{"win_length": 400, "vocab_size": 91, "encoder_fused_qkv": false, "decoder_bias": "all", "epochs": 12.1}
Rows from expert 7 of block 3 of the audio encoder, named by matrix and row number. Rows with one number belong to one neuron. Each number is 500 + 50 x the weight over the matrix's rms, rounded and kept within 0 to 999. All counts start at 0. Numbers have three digits each.
# up: expert up (encoder.blocks.3.mlp.up, 16x64x256), inputs 0-127
# down: expert down (encoder.blocks.3.mlp.down, 16x256x64, transposed), outputs 0-127
up.31:522587597558488416511597530521479499503564498507494492496554478466390383419519500453420434505569503614534406527500560616463561469580481589574563475413513555533491487384450469486497474527426547513463513494535527451448578528598466523352514522501545509531503507468507483493634504566504514574634523548466562468523538548479499446513440499480519492447494541533485501539381421544507530496578
up.32:469480669400577411570624457600400522474450558426573430437535428334494350442445577401577644529614475636444427490400542619564620538660496623497474364419569340533446494508467511499513362475460573476496515496508469579498629417478322493367406460473673502552488481450573461502592598457360458588433465643536602600498540522419561450380328618401496467584628418329435489534341393465494335572479
up.33:509537511516506505497513540496492485475574456475447506529524488525442493548471465539527478570557458584474450491461573505464498507501457531545477501546407543488494408472439482512407501553458446549500479509540544436538509474478507442548560469483482475550480486443554472508472457511456518469551511453513561477550484467563513464554543463518489517516592491540538504529518482550443569516467
up.34:507477516472460567488511489486452500514503530505484517463504516517512501538499482490498522488457466487521503501471499494490492500504500501517478467497491459500508469511481489502504491500494507515492502526477496481493512505475499461502487442518472490524485479488489514492498517507507518510520505488498515490494506467517501505488495490495473527474494509536508495511469464511496512437474
up.35:491583452519397516497436582386508519457546419528470477539519495535468516548477485549502450541489481478545396485498571485499479495470431497525586532526409486500566514447500491489531531593506512524529510559466504456493466560533513480513561495471477385503484455471466485515495461530523449493544542435510476353556481461508450531535480444534406483388476443540501513486491480569452570410484
up.36:438507497424465566455443443520486567525567558505470418493439452443560518499548534511573603479442535460409528431538474434619412584483528464441520544558507446431455544599592496604536488454493454490550534547385465567484504432415487478579468549433440505406534553510595586433472599414453498443531430504561432549445436391475501523465464531494533531591513447528469561463570514437520411488382
up.37:485494531342613396462495446575470566552485572481581400353451408417539436534519594479564617515539551510386465486513464544574544569573491558467533454469600451440458548513557538530565338474455487542558586518437416569419533440419464500511408477440541543452536552523559552460459592450437438475494423534572501589405463566422462459440439528384574483656508344478433555456479465345549333583421
up.38:524475517509484513549514464482469480480503474480504506504508511508498476515498497493502541528479478511504509545499543472518495489504488499528487485512490496531511492487474465479453527488520514526492472494475540493480500514459508474520531483533530465535515494475470492530502471489471517485477537506487531494518516513489524521502527511515468506484535505490509476526486487517472517474524
up.39:493505531473490510509501485495478474486479460482501508531485524521508513520497504537498519495489492493517516484482512473467493482505521488502500473510477520528487484504496468477465508504495493494481477539507527479513511512466512464508489503515500480494516500492493528560474483495485501483479491466523520493525514512490487469488515504515491478468530499502505472519524502519486504463518
up.40:501541541543457504495512495494529494513547509555456506516556500566461466451556532468446480493497524542507481544536549498516490426519496511563548569457494513498495521421483475506487509501545516443465484446452535457426483533494531501494566520491531537596572546507500513508519483566515519524552573506498557521496529600511476543555460534504487482493460510563491478521503551540523531511587
up.41:551524512491503522575541550543462461432531515499478547514509591519488501533466413517467480522501447528544478549496526518467483473498463511567450449504456524566460411564412462457486485498504555515523446512455534473608592512532479445528528458602502472574547503417508504551467508535504548435543516485432581473580572502562550514535602520532441560481568527505544448549541522526460549486544
up.42:514558520500472524489566530484402523402536462429623453467545492452502453506509469539523547582518421466464371502502537591533640546480478522556524389518422480546631470494444452496495467496484533496599507544531601474542584456482532435546473370483530421530531492415510513491500529481492426512515456473499570440484491480539581507556498536482486608527608511528523514467443397576460484472462
up.43:500509375558457558395531535480610510583517571639416545534446495581529593522615499511432346434424581427558547513662369442416414444374535388585527680504513629443554532526514575485551578466539389463432454471463459495421348547598595530535594576444387523529597563570437559456422404578612534488587556433483466479510453451503407530592569424519535527476344588551450485448617613551641578473587
up.44:505474447458481514474506460465429493503493495507527516503481479536556498445525537475480490453440518481473514557536502489549496437500502442567489506428513492473545515496495461492486531421588510416472495491476484477461523543463550500520486476492457548532547564540442588501478501601531543503503566481510554532495519600540497547516500567493504541506460511564518480544535515517507444505523
up.45:588548457487497535578473527442459511551546540474421512537422491560459562598466407545515454483469492486510489508493478445463508490376468506505487528539414575499500485603506533489504555442614513481515483560438442521505563495547528497607560522588431527466555544446500565509324483545482476407589531476486573457492517458536559547494572523603488645485566514547547500551556536434543495450499
up.46:469626387582497581406498575508605480526580527523388549537487505562429621563578478594494401488448494476531497467625444497482479480422497385594510607550462595492467510400546545489470562517560439553474458512487501489487445475606595540561632573481431460502552561508509498429401462514569563501576502432485506464559454471592505504576589427578549504456453630554486500490580574539579581462584
up.47:461526230509468513440391610435611526533529524525466495504450463561448625582594545557537366465442604414432488483578519424451445564308465385553595603590451648394593531397560578603540537476637447482449554549634474513503434491644613527571537509413375501396471450554488470437309363584657570575414496432524337491483453452548448559555558506599560398496440483532404553462624545490572523398469
up.48:520525514566453532510519539476480471474514467491503519474512497490464486543488494520534525536501479519538467511470532531448525468490460491550509471527478511524507474431482458520512532548476523526519498517499519469493519486470463488526486454515459478538519487484480474520498473514546474499560532469485518463527534540503514490545517447515482497474522501537542491557459449549466568486509
up.49:479624415564404491473390628440563524530673516551440515573497468630459597543525537602443415492473581477499458447608563412498447541428506446524670593532502649470495546401497537571521536566501473479439534521487505491471439505570574493563582546435458506439432472562534550475448348617611481537514506406496387470539482533594396640609477460557543390382381428655492567475548531536545583437532
up.50:491545468490437475505410529433530458503533440496475500561506537545441503556507511513508425497511494516545457560494512447497438446487478531530581582474455496481478478439492464461511515553514508496449470536468553433472455521549487503506541527482438444520524458554505523524480485568514432495458600494511451441561508504540464522497486472546441425436461422523495459467515529560450532452541
up.51:515495504457495494523515521472477502488502484475499531506504527525514520527476490503485478499465507478509506523505480485496506487468493487500512474474478512537520494502485486501483505485520531497477483519464512492506501512515509489498459451542480443509476501462460489510489474503526512475511518511482518503488520504492517477495509502545483526485483505502490496516491463465503514480515
up.52:475476614391563346523616468543384537454470520462561385426528439324515316432432540425517589505586491578427430479379604637579583581658507607500494381441571364532498477492440468510551357474454581484553560488558505536474620451480351474373368429492669526542450461433556521518615567463411409576469429589513547540451541510422552436408350571337477471606582367376479556556355367462446360544436
up.53:503511461520504503441520517482501440473493475490458530536494538504502533520460462523535500485504458479557522503489578498526437465479499477509483506538455520536493523504489446493486551533487519496518488515447536458513518533486467502547493523506510503524503472505455525489532469460493515496494537485447483431560530503570560525502517461541481528465511563494550493505509552502455548490541
up.54:544477463493442516566496539454480512433514475461506522542516534531478465524465448470514504515489477498528492545462532460505516504487472530569515486486500506521536466468506506461518476502574549546516459520434479494549534469512493465492497489524500458490553443465451482504407466529484501500493538519448482503523510522538521510496549486567474525492521496505517509496484515463458488494549
up.55:488494369498515583383409497480631573625526544649412545500419456607578633497629520522504426421389557404487588465689377429429417472402519366499545702524476621399504555488574582542534599475579339439476518428530398506422303519564644573575562572463319545476501581581401581420422424522618553506598537450546408510443413442478383548537557438514551513474330540573447567467636602480613554518461
down.31:485418532514472502391484449516589519552459538558472542449458464531555481473557538472591432441481501428522537480576408539534443490556593518452521524457452498459542545421549468545495490422498454434391444376410548452525497481379476564468497624487484552411412523586515466469600501422513597563378523577489434520465495513584478564471483520560565478444433431559544517456495544482496494558503
down.32:334451484455522519320382350559540607626516595762353380414432363512506499369605631434444582474451598417415547446668487549603399488602599455485491705495594355300623687449595488579607433411474404451400525381391431521334329476376527545558555541382469585448509601637538567416603568425519578601431402573630377537462403431520358576469383496458543359521393463500403506511492500548613427622583
down.33:481432449454470429517455510564468519397531506481509464467562503484528473515489483506484467459523479495428510482497451573517479541493508479483556537426473518525466431482505580473482530505454493575442583572508445524503517496455454444504461416544535467524535579480485529494547514530531504494525474474476537429592538528543468459511491548481535603515551494435477464571533460528453441489457
down.34:500489486545487510573509504491534503478499525461471476502466534455503529435462443516526497500526476505483477485478452499491536508502487497522487450528525493494499465481488517539486526538531479498511454511435456517508495526502495485473528510543486504492505486462505478508502473493486474481485523530483485511478511473553479451549533492486468517524519495500486481477539481488518538520513
down.35:427463540372512448422560435502451559539479476562593453377473422464513457506512552480543564483429511480477509481567462574566523500483521459497450439492560457463555559472505505511567540413600422472547458483440491489527526488403562546526487449455490573498525415572523520447474598541541545576514533534560473568472489492508528590499537524466487570538439455535583496351456429523536452551457
down.36:468439450489637444506495497554550580526455620459508516425391483472570516474482398467526378414500615385431568461452349401418485564523592458421502456502596518532524528630612639576516475611445458563483647582673385648450366446610452573398369534523520518397430504519503435386452470421447427418430372517522395618372321396425451411386481419445652447602435414363468633521626569388602381564370
down.37:319411485554502519459369483508596446611494597618443509451415471496598540463629522376573449358414551434463588439602376440530372494533603433495523580449481510389550628413639436598488471426533412385376539404351469476438400472450461596493466581455482509515452514597546568459527516463504596541474455569524355499416470522558423595469400506521554446463368473569449579500513570493571427560554
down.38:556508443482541513506516492512507498473526502498495515499518498508502538522499501484523478512488568523497470539513452531532518513527490481544466540475461472507483514509531498481513494491472463498490488492484524460515492575494481458434495435540544444498529490502478507473469549513440508518563474508473501490468499468518517468534554549502479484528507544458491477498540475501550515502544
down.39:510506520518535517488548489519491503499505509461491552517504509546478533490491474502517481498514522532504506557524473481498497500539462457477472522515462481527498493542514521510480494469500492508514524497544512506509523503507523504456496503547511485491522482494477474520496522483483510503549487477460521538527494497519518493514501499535488481500481533512488494518545511487506516550532
down.40:524416524510505473515530461509527435527366570529481567494512534548553497483458525441570381450451520412545533513515387464466465432497558425479517459441464530519533532496574433510463543464544480444441394398361502489545492528473551522536433607532508548414422497529515492482492449475525595512428533553473469543483469517611559636437507514529491494453497457474550475467508590442485531510536
down.41:435428509453628432484517485556401532474527563512508461389521504461532466473489478466464472541532467630446504472536465528467579507557463499513493500487469431446520483535559555476522421504430482555527539513396394448414533504362415434470512432519547434443501477477475561468572588449387479547470446502468546488415459492531463451491521555452451538531614423484459511411436457455612390507468
down.42:382444548532520411578482518580523548544486624474457450463454562469523464474503466518516413401418492477489536458434407490480414484449542527439604558411559560481526525546593572529499510477528441419478483504449472562532481465566457532457465501526532504488506492528569514446542507513464516459516463473476499542451521403523442484452489512497533509602467431475468569547516603453502447459521
down.43:565512455598542618569523530436541417486430540516544621514475601538587566526433390537572375494490473436567527522474366487385488482405522455540527431469444585515541470552587448513491535504575492529432415392370489483617584534538577460524430572545503485423494420489457514471499448508553568461439529479437462489478479506649647545505599445543453519523528477479507477454585522442526523470487
down.44:510451506522523527486471536501561447521412565527454623449444565510535525487502474508552432439438508434543514514488403460437478460495529478490512466442480502468540514497575461545494579468575487433419390418367457520566469530483466502511498594549511536493497506542507471462520478517541603503474506550448443522430477514574528586479521479580451497472450487518513495470506557430553461505578
down.45:493448526467535469529497417510485485456493538581526549489451506475589477418498433452493442446487467523446532511554389499459515416510488450410450537423467468444561499551528485527517558383512459566494472465434432448472483550442457403531421447571461431534485542494454568465505548450497473476473447493443540507424515480494485499492415555505485541499502494492474489461505465473606402506499
down.46:535539464620475476576508633412513397467587499445471646514496592474542576590421422595546428557556484520471469597528379513424463546449434439460585504494505634504522429556425553539469550568459443577512514532512513475578581539565538398519432459628481435474544420391413489481445498547544500418558550415435513437493493525565585447546575367558479519495512546458459477476587459521431514429511
down.47:600565478576493525530532544453413393449518451436568544498469606511431571622471376524423455544495483544571466641551589442420561474415477505523447396547426595538594434545381590415569568432453564656539468516471523445517534524513517458661471414606481396520622460386359519520468473591519474385638566408411585439456513533488493464509542400532409602468560557450471471404601453526548561331570
down.48:511503490486537504522492555512490493470474465505479520524475501520518520499485434522502502508489509468514495517511494477477493516525494483486454498471523463541494525496536474502526511481499507500497498488539515502537493529481493495510536504529530483532498518464478505524516502498545486472536535499501521482534494488514548503506484527509474479481511496530537542485524487494556517562507
down.49:538526471520574489483567503520491441492514477494595542428536574449550491556474424473596394556569507508498415557559454506454566495476431452502429459541449483504611450536435572459649449482503464634525455482453471435492592567525522358468449449551505396469586470465344396456489575490481479454604537480410561513408447430571567416495587438524436495524578582432483484387493433507579407435578
down.50:538455445427538535500615471515449499489492483508592484450490467462493489521510496515496511567500499468531521485565526560506580506449480400524444434487478432431541513498472522445626520432605437514532516535451443441509573558492491486480481470482431479449583488490423499472458554547478565552578485515492477507463496470546496496559567468510460553481495597482454500435443467511606456478527
down.51:527501500475499515524503479483506496477536461501542548486468503502534499506524483490448458493489463506540501524524476537481492534483492495489495463494451498462495491552504483494548526485509522515483489477472504471510496550510488461495458462488519482517484512496454496486475509470495509525532507485456525491496492474486492493499529494489467538513510521482490478507539505539492488501506
down.52:364451508522577456400362366575550551600475582685462400429433386431564448405584523408511478416449571493458570398633454486561391517572607477529471547422502402390530650429678493589560412428500432409409529406334477507356423479347476580473526564421526541495435599628573550404573515408475580563433465615550350575468442443548384528400378609489572427544381407507464531492478562437579431574520
down.53:585524491511531470521541512441451474522497423452529504564464523568514535481475458481546519493492490460533514532476493499571529507511504492477557474484517466510550477497463498530480503442509510510508465503489525490513487492501538514498527483560501508518471474474488486565519483508490532480531537434536536517482549521513515496482536546547461470485549514566596531493529511513439551489504
down.54:502521506428507504459503506498477542555512548539533518474509455490543473476495520532541519491479474471565542511504586552534477480457500450530490434501449522462550526540492499493562544489525511542490480420421504403463534551490517480508511499494471477499528432525470553480488517537538545561486467529526446521547486493564471532470506500484481578482443508514530457485507498499494488447483
down.55:592522456589554546539538542415564361492421537454508671472463617493629600543471390526570375480518472446613489592491372464372527495433500400485578433458432641489580494509503480513466602516502466526470397475385505514639527506512538464535417593593453472426512431499444451507448411489560494445471563457380496471521476510655608534496583383576419541450459488496530467480592508411468581437512